Weights of a small image classifier.
Data: trained on made-up road signs on poles, 61250 training examples, 81.1 epochs.
Rows from block 7, named by matrix and row number. Rows with one number belong to one channel. Each number is 50 + 12 x the weight over the matrix's rms, rounded and kept within 0 to 99. All counts start at 0.
# convs0: first 3x3 conv (model.blocks.7.convs.0.weight, 192x192x3x3), inputs 0-5, a 3x3 kernel for each
# convs1: second 3x3 conv (model.blocks.7.convs.1.weight, 192x192x3x3, transposed), outputs 0-5, a 3x3 kernel for each
convs0.38:52 51 52 48 44 52 51 44 55 49 55 51 50 50 48 54 46 41 48 51 49 49 54 49 47 44 42 49 53 49 49 45 46 58 52 55 48 50 44 43 50 45 44 50 49 54 52 54 53 46 48 55 56 51
convs0.39:50 52 49 45 49 47 48 52 53 52 52 48 51 51 47 55 51 50 50 51 46 51 52 47 49 50 47 54 53 52 52 52 53 56 55 53 49 47 48 48 48 44 42 45 47 53 52 52 52 50 51 56 53 52
convs0.40:49 37 32 52 48 30 45 46 35 39 42 52 37 39 39 45 52 55 40 50 59 40 53 53 42 48 51 50 39 41 57 39 44 44 40 43 44 74 33 48 57 32 37 43 45 63 33 40 52 41 43 41 39 42
convs0.41:39 40 56 57 56 50 52 46 41 20 23 24 42 39 32 49 59 53 21 29 26 47 39 45 54 50 49 58 63 76 41 67 76 44 53 45 31 30 13 62 64 49 47 58 59 63 74 83 43 57 59 17 31 32
convs0.42:49 52 49 49 49 48 51 54 53 54 51 53 58 54 48 55 52 50 53 51 47 58 54 50 55 51 52 61 56 55 56 52 58 55 51 54 44 44 52 48 48 51 43 50 51 55 54 57 50 53 61 53 55 51
convs0.43:47 54 48 75 68 30 50 31 16 27 36 25 42 24 57 48 65 71 27 52 50 45 36 45 44 44 47 28 43 54 32 55 68 54 67 58 35 64 36 85 83 51 71 59 45 72 54 49 37 43 31 36 38 37
convs0.44:58 51 55 52 36 54 57 43 50 55 35 45 49 34 50 52 53 54 52 54 51 49 55 47 46 50 44 55 55 49 57 57 49 39 48 45 49 45 40 46 42 38 53 50 37 67 45 52 52 31 42 39 32 49
convs0.45:59 52 36 47 35 37 27 41 46 59 44 49 58 41 35 57 50 38 48 58 59 58 54 39 45 46 40 41 36 26 45 26 08 13 14 11 60 51 30 61 69 43 64 62 47 61 39 31 32 18 28 18 27 44
convs0.46:48 42 46 29 42 53 18 37 53 62 47 46 67 43 37 66 48 47 70 56 44 80 56 49 69 52 52 44 61 52 59 58 50 50 46 45 54 53 57 49 38 51 41 48 42 46 44 54 49 49 48 52 58 53
convs0.47:61 37 50 42 27 50 35 47 79 42 61 69 57 95 41 67 63 16 60 56 51 56 53 48 64 51 45 49 41 35 50 25 00 45 07 36 57 68 36 70 51 43 57 54 49 56 33 43 46 60 67 50 59 38
convs0.48:71 70 56 75 70 54 69 89 70 24 06 19 22 27 24 33 30 35 23 28 29 07 35 45 24 33 48 48 38 39 68 82 46 51 60 28 22 44 36 55 49 24 52 53 41 48 43 55 16 18 32 26 17 25
convs0.49:36 48 49 40 37 42 39 46 42 42 52 57 49 50 59 61 71 56 67 72 62 68 58 52 52 56 45 50 27 48 40 59 50 64 63 50 25 40 42 42 51 54 46 54 51 67 76 46 65 56 35 47 53 48
convs0.50:46 53 57 48 48 39 43 57 44 47 58 58 53 50 29 43 40 22 38 53 41 51 46 40 46 41 45 66 22 41 30 09 22 15 23 38 58 72 55 44 48 62 48 73 67 41 39 52 44 31 66 75 62 53
convs0.51:64 54 44 15 20 29 11 28 42 52 42 52 55 65 76 59 66 57 74 81 67 85 80 69 72 73 68 40 32 46 57 35 42 50 40 40 76 70 54 60 43 33 42 43 34 55 33 12 52 26 16 46 34 25
convs0.52:45 49 45 49 40 42 31 43 41 43 13 18 54 29 16 53 36 47 27 25 35 21 21 29 40 41 51 61 49 54 35 35 70 28 18 28 27 24 27 15 24 45 25 35 53 45 49 70 47 30 30 39 05 21
convs0.53:45 50 45 46 44 26 43 24 04 52 56 43 53 41 47 51 45 46 51 53 53 49 44 43 44 45 36 52 44 46 60 52 39 53 49 43 45 65 64 46 60 63 46 56 49 60 39 58 51 38 56 49 48 47
convs0.54:47 33 28 37 38 26 42 43 43 62 57 51 60 51 34 44 30 26 35 40 54 23 34 48 49 41 46 41 39 40 56 53 36 51 45 42 72 75 53 75 63 53 35 42 53 34 48 32 43 51 20 42 56 36
convs0.55:49 52 47 44 49 31 57 53 28 37 44 52 31 10 21 38 21 35 33 53 64 46 41 37 52 50 47 51 46 36 58 55 46 66 54 67 27 34 47 30 39 44 46 43 56 59 52 41 60 62 55 37 34 42
convs0.56:52 47 22 43 29 11 25 23 26 52 60 61 61 72 67 55 62 56 47 53 48 62 62 60 66 56 49 29 34 35 38 44 36 58 62 47 67 66 51 58 51 45 35 32 44 56 57 35 51 52 42 57 51 37
convs0.57:51 57 49 23 13 34 31 30 57 40 31 40 54 68 62 63 75 68 52 78 64 66 80 53 48 54 63 47 54 68 63 73 73 60 53 33 57 41 41 44 28 38 55 66 35 41 59 25 63 33 11 42 17 28
convs0.58:42 49 43 09 28 33 31 32 08 54 42 36 45 33 60 54 52 67 50 78 55 33 69 70 29 39 45 45 49 45 51 57 51 44 55 51 37 50 64 34 18 12 39 20 37 37 26 34 72 60 47 44 53 38
convs0.59:43 30 28 32 37 32 34 39 21 54 55 57 53 48 56 62 49 56 46 58 59 34 40 52 49 59 63 35 37 35 45 37 54 51 49 59 56 57 60 25 56 51 21 24 38 50 40 21 45 56 54 38 52 54
convs0.60:40 49 41 49 58 24 49 52 35 50 44 35 44 54 45 40 50 43 47 53 49 50 50 53 48 56 51 56 53 41 53 38 38 51 36 33 56 45 50 57 49 34 47 42 43 54 44 50 45 31 57 61 27 50
convs0.61:47 50 48 49 48 45 50 51 52 54 50 52 53 51 51 52 54 52 54 54 52 54 56 55 51 54 52 56 56 55 53 50 50 56 53 55 46 48 52 47 48 50 42 46 48 52 47 51 56 52 50 55 54 51
convs0.62:57 72 41 63 63 51 40 60 71 46 20 29 39 32 34 36 47 33 40 36 49 31 33 45 37 41 47 56 54 46 45 55 42 38 41 39 12 37 47 49 44 28 45 48 30 36 43 71 25 07 41 59 31 28
convs0.63:41 29 35 38 21 26 35 15 24 47 66 65 55 74 47 63 56 46 46 71 63 61 84 67 63 65 64 56 43 36 63 40 59 51 40 52 77 75 55 68 59 23 34 50 47 39 32 38 50 52 58 57 74 43
convs0.64:67 54 43 54 67 36 55 62 63 38 07 24 51 21 14 49 53 21 33 33 45 55 53 39 49 60 45 59 73 43 44 34 60 59 36 36 45 29 47 40 37 23 28 34 30 51 86 39 29 47 92 23 19 70
convs0.65:36 35 48 49 57 58 48 46 36 40 35 38 44 34 35 45 50 44 37 25 34 39 36 52 42 44 48 42 54 50 45 56 58 55 54 41 60 41 38 67 68 52 38 49 53 67 77 68 54 53 47 41 34 31
convs0.66:41 48 51 42 53 55 47 47 45 41 43 32 43 29 28 52 32 30 39 58 47 47 52 42 46 50 39 41 46 44 55 51 46 44 34 36 37 38 40 46 45 36 45 35 50 43 32 36 35 28 34 39 26 53
convs0.67:43 51 47 53 32 27 48 32 37 52 35 43 45 38 48 48 45 52 58 56 48 47 58 63 38 54 68 48 61 67 50 54 66 45 45 37 53 31 39 59 48 44 51 59 62 57 40 16 46 44 23 48 39 38
convs0.68:43 51 30 32 36 23 27 16 15 53 48 58 43 52 50 50 43 45 46 64 58 55 76 66 54 55 44 20 33 32 24 21 27 33 33 39 56 43 42 60 45 35 55 34 38 44 47 43 52 22 24 34 36 36
convs0.69:47 54 53 51 52 50 52 46 45 51 51 49 52 49 48 51 55 49 51 52 48 51 54 55 52 54 48 54 54 53 50 52 53 56 51 52 46 48 49 46 46 45 44 48 52 50 52 50 54 46 43 54 57 50
convs0.70:57 41 35 58 45 27 51 48 47 40 25 38 50 42 56 43 55 47 15 44 60 29 30 46 28 33 34 53 62 53 52 38 55 56 46 12 30 43 41 22 33 36 55 27 22 73 50 56 35 32 63 28 13 50
convs0.71:42 34 39 30 33 30 34 38 49 44 40 48 66 53 54 58 51 56 38 60 57 47 52 47 42 58 53 53 55 57 43 43 57 38 34 26 46 37 44 37 37 44 54 54 45 52 45 54 32 25 40 14 08 15
convs0.72:43 49 47 40 60 39 44 31 34 37 53 43 48 32 31 38 15 16 49 60 61 35 31 40 41 41 33 52 52 57 27 40 50 39 43 40 45 45 36 47 49 62 51 60 60 49 53 60 57 59 31 36 21 22
convs0.73:59 46 53 55 47 58 54 46 40 50 38 42 49 29 41 56 30 30 54 46 42 45 45 48 46 44 42 55 41 43 60 47 33 45 56 44 43 65 37 50 50 38 47 50 46 56 45 55 52 51 40 38 60 54
convs0.74:46 48 51 49 51 46 48 53 55 53 52 51 53 51 50 53 53 51 51 53 52 51 52 52 50 52 50 52 52 54 55 54 52 52 55 56 47 50 51 49 44 45 46 45 45 53 46 49 51 48 48 58 51 52
convs0.75:57 55 50 47 51 40 57 56 39 56 35 39 46 42 21 36 29 24 60 57 48 61 65 44 48 49 41 41 45 42 33 42 48 36 33 38 46 46 42 66 52 53 56 53 53 46 51 44 39 39 36 44 44 35
convs0.76:67 61 51 67 71 59 58 71 71 46 07 10 43 42 28 44 44 47 36 26 30 27 34 37 42 39 39 47 48 32 56 52 32 43 42 37 26 38 41 57 42 35 50 47 40 50 55 61 34 33 52 35 27 39
convs0.77:53 50 49 54 46 43 58 63 49 18 17 19 28 23 26 32 24 40 39 29 27 28 40 41 39 32 26 61 63 49 73 77 57 57 64 46 39 63 65 43 52 55 59 61 46 59 58 39 52 54 48 53 52 53
convs0.78:49 50 50 48 52 48 48 49 49 53 47 51 53 49 51 54 55 50 51 53 50 51 54 53 49 53 49 53 54 54 52 53 51 55 53 53 46 48 50 49 47 48 46 45 46 52 49 50 50 44 49 54 51 54
convs0.79:45 45 52 42 48 51 49 50 46 50 50 48 46 55 37 49 53 49 44 48 47 44 50 44 46 49 48 45 48 53 54 55 53 49 50 44 56 54 38 48 51 44 43 45 48 41 49 46 48 49 39 52 49 44
convs0.80:47 55 45 41 61 48 62 67 40 45 18 09 38 23 39 31 37 54 41 47 34 49 36 53 47 43 52 34 45 60 11 23 49 52 34 36 35 42 52 44 61 45 51 58 46 34 50 76 40 56 57 46 50 55
convs0.81:56 47 42 29 09 10 22 23 24 46 56 66 45 65 74 63 61 58 57 73 69 68 84 77 60 65 68 46 35 50 42 18 44 30 26 41 60 61 35 48 52 25 63 55 34 39 11 04 17 14 14 40 37 30
convs0.82:50 60 45 53 73 58 42 44 25 56 47 45 49 32 27 55 52 50 43 40 44 53 57 52 45 63 46 31 10 30 18 50 65 43 64 61 37 66 68 66 49 51 48 49 45 44 44 61 35 48 43 31 53 49
convs0.83:45 51 51 52 54 48 44 44 50 51 47 51 51 50 45 53 58 47 51 50 50 52 54 51 50 53 48 53 55 51 56 56 48 51 51 54 49 48 46 51 48 47 44 47 48 54 49 43 45 44 49 60 50 53
convs0.84:42 42 45 29 42 43 12 24 16 52 42 44 69 57 54 67 52 45 41 57 46 47 59 58 53 53 47 49 54 46 34 44 53 27 31 39 35 38 48 32 36 36 32 34 38 37 35 29 37 40 42 35 30 41
convs0.85:52 46 29 54 42 19 53 33 32 44 32 51 39 22 37 42 34 32 44 62 63 43 52 62 47 50 55 51 50 43 38 54 57 33 26 52 49 40 40 45 40 45 35 30 34 70 69 56 58 85 56 41 51 35
convs0.86:56 39 45 32 38 42 34 37 25 39 60 66 54 80 81 72 82 69 66 63 45 72 74 64 58 60 55 40 39 20 34 25 19 27 24 31 83 83 80 71 65 55 38 34 45 31 16 13 28 31 28 63 72 62
convs0.87:45 38 41 57 46 27 58 51 28 32 49 65 26 23 27 53 34 30 38 43 48 35 42 36 42 37 34 51 39 18 34 29 29 56 42 54 47 52 55 53 61 56 30 50 51 68 60 30 60 61 54 37 46 48
convs0.88:51 47 46 49 41 29 54 51 44 39 50 56 23 18 31 47 31 26 32 43 49 28 29 32 26 31 28 42 46 43 40 34 37 48 41 45 41 47 42 45 47 40 37 46 51 55 48 38 66 68 58 28 36 45
convs0.89:48 48 51 49 52 49 47 49 49 52 47 50 51 49 51 55 53 51 50 51 50 50 54 51 49 51 47 51 53 54 52 52 49 52 52 53 49 50 48 49 49 48 45 45 44 53 47 48 50 46 48 54 51 55
convs0.90:55 55 37 53 49 28 42 35 22 35 33 37 28 24 61 54 54 55 30 46 52 35 50 58 36 46 52 46 56 65 64 61 46 54 28 26 55 56 34 33 31 36 37 48 47 54 25 56 48 36 60 54 55 53
convs0.91:47 47 49 50 53 50 45 48 49 53 47 51 50 52 51 52 53 50 51 50 49 52 56 52 50 52 50 55 55 55 54 53 52 50 53 54 48 50 49 50 50 46 44 46 46 52 48 48 50 45 48 59 55 56
convs0.92:42 54 47 37 46 18 18 21 22 44 46 59 50 60 67 61 66 62 52 52 53 55 58 67 60 67 69 47 47 41 30 30 41 55 62 55 64 71 57 51 46 41 28 27 44 52 53 38 47 37 39 67 64 54
convs0.93:49 49 52 49 49 49 50 48 49 49 49 46 49 50 45 51 52 49 48 51 49 50 53 50 49 51 47 51 54 52 53 54 50 52 51 51 50 53 49 50 49 48 45 47 47 51 47 47 51 47 45 58 51 50
convs0.94:55 52 48 56 52 54 45 54 60 55 41 35 50 31 36 53 36 40 56 58 49 52 54 51 42 48 39 42 68 53 58 59 47 55 53 39 46 51 43 47 53 39 44 49 44 43 43 43 58 47 70 51 49 48
convs0.95:50 40 39 38 40 41 35 43 29 30 50 58 48 65 52 60 51 36 54 60 50 61 63 70 66 50 44 49 43 35 45 16 21 60 41 35 50 78 67 68 40 52 41 44 52 35 05 33 60 56 53 45 54 55
convs0.96:44 52 49 60 49 47 54 56 52 31 03 00 08 03 00 20 12 34 47 47 28 18 23 35 14 24 41 53 71 48 71 81 43 47 54 41 26 45 51 41 66 44 83 78 60 63 68 43 56 37 21 27 11 11
convs0.97:42 35 38 47 18 29 19 17 38 42 25 50 42 29 35 44 37 53 52 59 63 57 58 64 53 61 67 46 66 53 37 40 56 40 21 34 63 41 43 50 56 49 51 61 50 51 75 67 64 70 29 56 36 21
convs0.98:53 51 44 45 49 39 42 40 43 42 51 40 49 36 35 54 42 37 34 55 48 41 61 54 42 52 48 51 69 54 56 54 46 53 35 43 56 56 40 46 37 32 41 46 41 35 21 37 38 51 77 57 66 51
convs1.38:42 52 64 49 62 60 49 58 57 45 46 43 50 46 43 55 49 47 51 53 53 55 55 54 50 51 53 43 47 49 46 50 48 50 57 59 54 58 50 48 50 50 48 53 54 51 53 48 50 52 52 50 45 49
convs1.39:50 62 58 48 61 57 52 59 59 48 50 43 51 57 45 47 51 42 54 55 53 53 54 52 55 54 54 46 49 51 47 48 53 50 48 53 55 54 53 53 51 53 50 45 53 49 48 50 49 52 54 47 44 47
convs1.40:54 57 53 61 61 51 50 45 49 39 55 57 48 49 41 23 49 52 52 50 60 56 50 63 43 45 58 69 60 53 65 61 59 63 61 66 52 57 47 41 60 42 47 68 43 67 55 57 71 63 58 68 66 72
convs1.41:26 35 18 21 30 23 32 41 36 42 39 52 63 51 43 63 58 43 51 58 65 68 69 65 62 65 56 52 47 35 66 62 40 85 76 62 55 60 52 51 55 47 57 64 52 43 42 39 61 61 43 69 63 46
convs1.42:49 55 54 59 65 59 57 61 54 47 53 56 49 58 47 49 54 45 54 54 55 51 52 52 54 54 52 50 44 50 50 42 47 52 44 52 53 48 53 56 47 50 54 45 53 47 41 46 48 42 45 51 46 49
convs1.43:47 30 08 56 33 36 57 63 58 30 43 67 55 61 53 67 68 36 47 52 67 55 53 60 55 57 51 55 61 42 56 50 30 48 29 25 42 48 41 40 44 20 55 60 48 52 55 42 60 57 45 59 59 56
convs1.44:35 39 55 40 46 47 47 54 40 47 35 33 41 49 30 48 55 31 49 45 45 48 47 44 48 42 46 52 48 46 50 48 51 49 56 51 50 57 52 49 56 49 47 57 41 55 60 57 57 51 49 45 47 49
convs1.45:36 42 22 53 49 55 58 52 52 32 20 33 35 31 32 32 42 49 53 55 54 58 51 64 54 54 67 78 83 62 99 95 76 83 95 74 52 56 53 53 58 53 47 53 47 62 65 68 70 78 66 65 66 69
convs1.46:36 40 59 51 40 59 54 53 67 34 37 56 44 46 53 51 51 46 43 46 45 52 48 52 57 50 51 57 54 56 52 49 47 62 51 48 51 59 51 54 58 50 52 56 47 52 53 46 42 39 45 57 59 56
convs1.47:23 47 78 27 64 68 43 44 68 57 30 54 18 17 53 24 30 49 64 51 54 52 44 62 54 56 63 79 82 78 75 89 63 69 81 69 65 58 44 65 55 49 43 44 56 49 62 49 47 63 54 58 73 64
convs1.48:00 04 22 33 17 15 43 30 20 75 80 82 90 95 73 69 87 79 67 63 59 74 76 70 70 71 72 48 41 21 42 34 20 59 53 48 48 52 51 56 69 56 54 67 54 65 79 72 63 73 63 52 67 62
convs1.49:46 43 54 34 36 35 24 40 39 27 10 21 17 14 14 31 39 39 47 50 53 49 46 52 49 48 50 41 35 40 38 50 48 50 60 53 52 59 56 44 58 62 45 55 46 30 28 38 38 53 62 43 46 39
convs1.50:29 16 40 31 43 52 33 51 57 53 48 36 45 43 54 24 66 68 61 55 57 59 73 66 59 61 60 54 77 67 67 82 60 73 79 79 52 66 53 55 56 53 45 43 52 42 49 53 36 53 57 41 59 42
convs1.51:50 67 53 71 70 56 54 60 65 15 10 36 00 14 25 24 38 41 30 31 36 32 30 35 41 37 46 56 59 51 61 59 52 65 57 47 48 53 45 42 58 43 37 54 37 60 62 67 69 73 64 62 66 57
convs1.52:03 22 28 19 26 24 31 28 27 55 63 47 86 81 42 74 75 50 53 61 55 73 77 62 69 70 64 46 54 49 58 59 45 58 59 55 45 59 56 46 59 54 47 67 53 57 71 62 61 67 53 40 46 55
convs1.53:64 49 53 74 68 62 64 58 50 46 42 43 53 49 44 60 43 42 58 55 62 66 59 63 61 57 60 76 60 62 87 71 62 82 68 71 47 60 55 30 52 42 29 54 44 52 56 64 58 55 56 54 52 55
convs1.54:34 49 54 44 65 70 46 56 62 45 45 62 58 73 73 68 71 55 43 53 57 57 62 59 64 65 70 46 72 70 72 86 73 88 76 63 51 59 55 40 68 56 48 74 58 47 57 62 60 81 74 52 70 73
convs1.55:51 64 65 46 60 56 42 33 27 50 50 50 52 63 53 49 58 60 51 45 49 57 56 55 59 54 52 50 61 57 48 53 59 61 46 51 54 57 57 51 55 56 45 47 47 47 47 46 39 54 56 38 52 55
convs1.56:51 71 64 51 57 58 20 36 47 13 12 24 44 41 39 69 56 53 50 50 69 54 54 66 59 59 70 78 94 94 82 87 78 73 73 70 53 59 46 59 63 54 49 41 32 53 61 60 51 59 54 47 56 47
convs1.57:45 45 45 62 47 55 36 46 65 18 34 46 14 35 35 36 49 32 31 28 43 36 43 48 52 43 42 58 63 58 52 64 56 61 56 32 58 60 56 48 53 46 41 48 38 54 71 70 62 69 65 55 74 47
convs1.58:69 73 56 77 76 59 51 64 62 29 49 38 39 71 49 38 45 48 47 59 55 49 52 49 44 41 42 61 65 47 64 65 49 55 64 52 56 64 59 60 75 67 47 59 44 51 60 54 63 72 62 70 76 65
convs1.59:51 59 48 47 47 47 46 45 55 20 28 35 32 44 41 48 54 60 53 55 56 62 61 59 59 62 65 74 81 64 66 66 61 56 47 46 51 51 54 63 64 66 71 72 72 47 54 56 37 46 44 42 49 45
convs1.60:45 60 54 62 63 49 60 52 46 40 50 55 45 47 51 38 51 55 53 57 55 53 56 59 55 51 57 56 55 48 59 61 48 66 60 61 52 54 58 51 49 53 46 50 53 55 54 57 47 49 47 44 60 59
convs1.61:45 54 52 50 57 55 52 57 51 49 50 48 48 51 50 49 51 45 52 51 51 50 50 51 53 54 53 48 49 54 48 45 48 49 45 51 54 50 52 55 50 54 54 48 53 47 46 49 49 46 50 47 43 44
convs1.62:36 30 52 53 18 21 35 28 50 64 73 59 70 66 61 76 84 57 61 50 56 69 69 57 64 70 61 51 44 41 50 54 56 59 61 68 42 52 62 54 60 50 58 70 59 56 65 63 60 78 57 54 66 64
convs1.63:55 64 81 72 99 82 59 66 57 35 40 50 26 41 58 18 49 61 34 33 40 37 42 43 42 50 53 60 74 69 60 69 68 62 63 53 53 55 53 49 39 48 37 42 52 46 54 51 61 72 63 67 79 55
convs1.64:47 50 37 56 51 36 46 34 24 76 50 60 98 61 59 84 78 70 65 57 62 77 65 58 79 65 56 76 69 50 70 86 60 80 65 68 62 60 58 74 61 58 57 77 61 48 65 55 67 60 61 64 68 57
convs1.65:39 45 39 27 37 44 39 45 46 45 39 44 63 53 47 77 75 54 47 52 57 59 62 61 61 65 61 58 49 42 59 55 56 77 79 71 54 54 45 41 46 40 44 55 39 40 41 37 46 52 45 61 59 55
convs1.66:24 41 51 56 41 46 65 45 42 66 76 76 55 62 66 41 37 57 59 55 53 63 57 55 63 58 58 57 68 61 59 58 52 72 68 63 60 62 55 56 58 50 60 57 51 70 79 74 77 94 78 77 83 70
convs1.67:40 34 32 72 60 57 74 51 51 62 58 67 48 46 66 34 37 54 52 46 47 42 46 50 47 46 51 33 36 43 51 49 41 48 43 41 47 53 56 52 57 52 52 60 51 56 60 57 53 49 52 56 47 54
convs1.68:46 57 52 42 48 50 43 42 47 34 33 40 22 25 41 21 34 55 46 39 47 47 41 51 52 46 57 60 67 62 70 70 67 61 68 72 34 54 44 38 50 39 35 43 34 65 72 75 58 68 60 47 57 62
convs1.69:45 57 55 50 56 50 51 58 54 47 54 48 51 53 45 54 51 48 53 56 52 55 54 52 53 53 53 46 45 51 46 42 45 54 52 51 53 52 54 51 50 52 57 54 49 49 48 48 48 50 50 52 47 49
convs1.70:45 42 38 62 54 13 53 41 43 22 55 58 54 53 54 56 51 39 54 55 39 55 62 52 58 55 57 44 49 28 46 56 47 70 54 58 52 61 67 65 70 65 44 69 71 34 69 65 38 55 65 52 48 52
convs1.71:32 37 48 49 42 48 36 31 47 17 28 40 20 30 36 31 35 42 40 35 39 47 47 51 56 57 64 62 61 51 61 67 54 73 78 63 60 66 57 46 60 61 38 57 63 40 49 58 44 59 62 44 56 58
convs1.72:33 43 47 44 44 42 51 54 48 56 57 54 65 59 40 37 42 54 50 48 46 57 55 54 52 51 55 40 49 49 53 55 54 65 59 56 37 56 55 32 55 51 33 50 40 61 65 63 55 58 53 35 41 42
convs1.73:44 35 44 57 46 33 58 52 48 64 67 69 65 65 53 56 54 41 52 58 57 57 59 61 56 56 57 69 54 47 59 63 59 63 64 69 51 54 59 44 54 48 51 60 50 50 54 51 41 51 51 46 44 54
convs1.74:44 53 55 47 55 53 55 56 54 44 46 43 44 48 46 50 45 45 54 52 52 52 53 55 52 52 54 44 44 49 49 47 49 48 49 53 55 53 52 55 53 54 52 52 54 46 48 50 51 50 50 49 53 52
convs1.75:11 35 47 45 50 52 61 54 56 53 60 73 46 50 61 44 39 46 48 45 57 52 50 59 55 52 58 59 66 59 62 61 53 75 72 69 55 52 46 47 40 35 46 49 44 58 64 54 57 65 53 62 58 49
convs1.76:41 41 50 34 15 26 50 40 47 72 73 64 77 71 51 58 61 45 50 54 56 72 70 63 70 67 68 56 52 45 58 58 51 59 59 65 50 55 53 49 58 52 56 70 56 50 51 49 55 59 43 44 53 49
convs1.77:20 19 29 26 30 36 19 25 30 45 36 48 60 34 32 59 55 47 57 53 60 68 68 66 72 76 73 24 01 06 27 16 22 57 42 34 51 64 63 55 72 63 47 57 57 37 36 32 33 40 41 47 75 72
convs1.78:41 52 53 51 59 56 53 52 49 43 49 45 48 49 45 48 47 47 53 53 54 53 53 52 54 52 53 47 48 50 47 47 48 50 51 50 54 53 53 53 53 53 52 53 51 51 48 47 52 54 52 47 46 47
convs1.79:27 59 48 43 61 49 54 46 51 41 42 43 52 56 46 46 44 47 54 55 55 58 62 58 53 52 58 47 51 49 50 54 43 55 61 54 53 65 48 50 58 48 53 58 44 56 53 47 54 59 46 52 61 56
convs1.80:27 46 52 07 17 35 43 12 27 74 71 75 70 77 60 65 59 54 49 52 54 58 59 59 60 53 59 57 72 58 63 78 66 93 91 70 56 69 55 46 50 54 60 55 50 57 49 42 56 58 63 47 59 55
convs1.81:52 72 40 78 77 53 66 63 63 23 28 38 00 08 40 00 19 46 37 35 42 35 35 45 39 38 51 72 73 61 76 73 64 71 67 65 55 59 49 50 58 52 41 55 46 65 70 73 73 82 65 78 83 68
convs1.82:32 39 52 40 53 53 35 36 42 49 56 63 55 52 59 50 46 54 47 58 59 50 43 57 53 50 54 61 61 42 50 62 51 45 52 57 47 56 52 56 51 45 52 60 47 47 51 49 69 57 58 69 57 59
convs1.83:40 47 50 50 59 55 53 54 50 45 44 46 49 52 51 49 46 46 51 49 51 54 55 55 53 52 54 48 43 51 50 43 42 51 53 53 52 52 55 53 50 49 53 54 53 49 49 52 53 49 42 47 56 53
convs1.84:53 63 47 58 56 40 57 54 50 12 22 22 24 27 11 43 43 47 44 43 41 49 48 42 50 48 53 60 60 47 56 55 41 71 64 55 48 64 54 47 60 51 52 55 52 53 62 71 50 51 48 49 47 44
convs1.85:27 37 46 50 53 50 70 43 43 57 55 54 68 55 46 56 42 44 52 53 62 60 59 61 62 57 62 71 79 54 89 90 63 87 99 70 47 46 37 42 49 41 35 50 46 45 50 52 49 54 45 49 54 46
convs1.86:87 99 98 92 95 84 58 52 67 00 00 21 00 00 38 18 44 60 29 32 38 41 32 37 43 38 43 76 92 84 75 93 85 72 74 70 50 52 48 38 47 44 29 43 38 65 75 62 81 89 69 84 91 69
convs1.87:39 31 52 33 30 44 41 37 34 57 54 51 51 52 54 26 23 49 52 54 49 57 53 53 52 49 55 53 75 64 70 81 74 77 73 65 37 47 55 33 50 53 35 41 38 43 41 56 55 58 51 53 49 48
convs1.88:26 20 37 26 23 34 49 52 54 52 52 49 55 54 44 30 33 45 69 73 67 72 70 64 58 57 61 51 66 61 64 73 70 69 69 66 46 60 59 49 64 57 40 48 44 45 52 64 36 46 50 47 50 59
convs1.89:43 49 52 50 59 56 50 52 50 40 47 43 46 50 48 50 49 45 53 52 55 55 53 55 53 53 55 48 49 49 47 48 47 49 54 49 52 54 54 54 54 53 52 55 52 52 51 48 51 54 50 43 49 48
convs1.90:72 56 21 66 52 52 44 52 43 46 46 48 48 64 63 54 63 61 59 54 58 57 56 62 59 57 52 72 57 54 44 51 45 57 56 43 60 56 47 60 61 54 57 61 54 57 58 55 57 60 48 60 74 63
convs1.91:43 51 52 57 59 55 54 52 53 40 51 44 47 52 47 48 48 46 52 52 52 55 54 53 53 52 52 47 48 52 45 46 45 49 53 50 52 52 53 53 52 52 52 53 52 50 50 51 51 47 45 48 52 51
convs1.92:57 60 57 45 41 44 32 45 47 09 29 39 51 46 44 47 48 58 45 44 47 47 44 57 51 57 62 63 63 65 60 65 58 52 53 51 61 65 56 54 59 52 51 46 44 62 71 70 54 55 46 40 43 42
convs1.93:46 49 54 51 53 56 52 55 53 47 50 48 50 52 50 50 47 45 53 53 53 55 54 55 56 53 55 50 49 50 48 47 47 51 51 50 53 54 53 52 52 51 51 52 52 50 49 47 51 52 51 48 56 54
convs1.94:49 25 44 41 26 48 46 33 45 47 35 38 50 39 41 48 49 52 49 48 49 55 54 51 54 52 59 59 37 34 45 37 37 55 58 50 62 54 60 57 55 56 56 52 54 36 37 31 29 44 51 45 66 59
convs1.95:36 45 61 69 83 66 54 49 61 40 57 59 35 48 55 40 40 56 42 46 57 43 43 57 56 54 58 67 76 85 75 84 66 72 75 60 57 51 50 46 64 53 42 56 47 60 58 48 59 68 57 63 69 51
convs1.96:08 00 09 46 45 29 47 37 34 77 76 60 86 83 49 71 68 61 60 56 57 71 70 62 66 66 63 49 38 22 33 29 14 45 41 30 43 57 48 39 49 37 49 55 50 65 76 59 53 50 36 49 74 65
convs1.97:39 39 40 63 53 46 71 56 50 35 31 36 38 32 37 51 45 41 28 34 39 34 39 38 39 39 44 55 48 45 68 62 54 65 65 62 47 64 62 51 59 53 48 48 51 40 51 57 36 49 45 33 36 42
convs1.98:51 56 52 50 50 67 54 53 54 37 53 64 65 57 67 52 54 66 51 45 50 56 50 54 60 52 54 64 62 47 53 52 41 67 58 49 61 60 51 57 56 55 50 56 52 52 55 49 37 49 43 61 76 62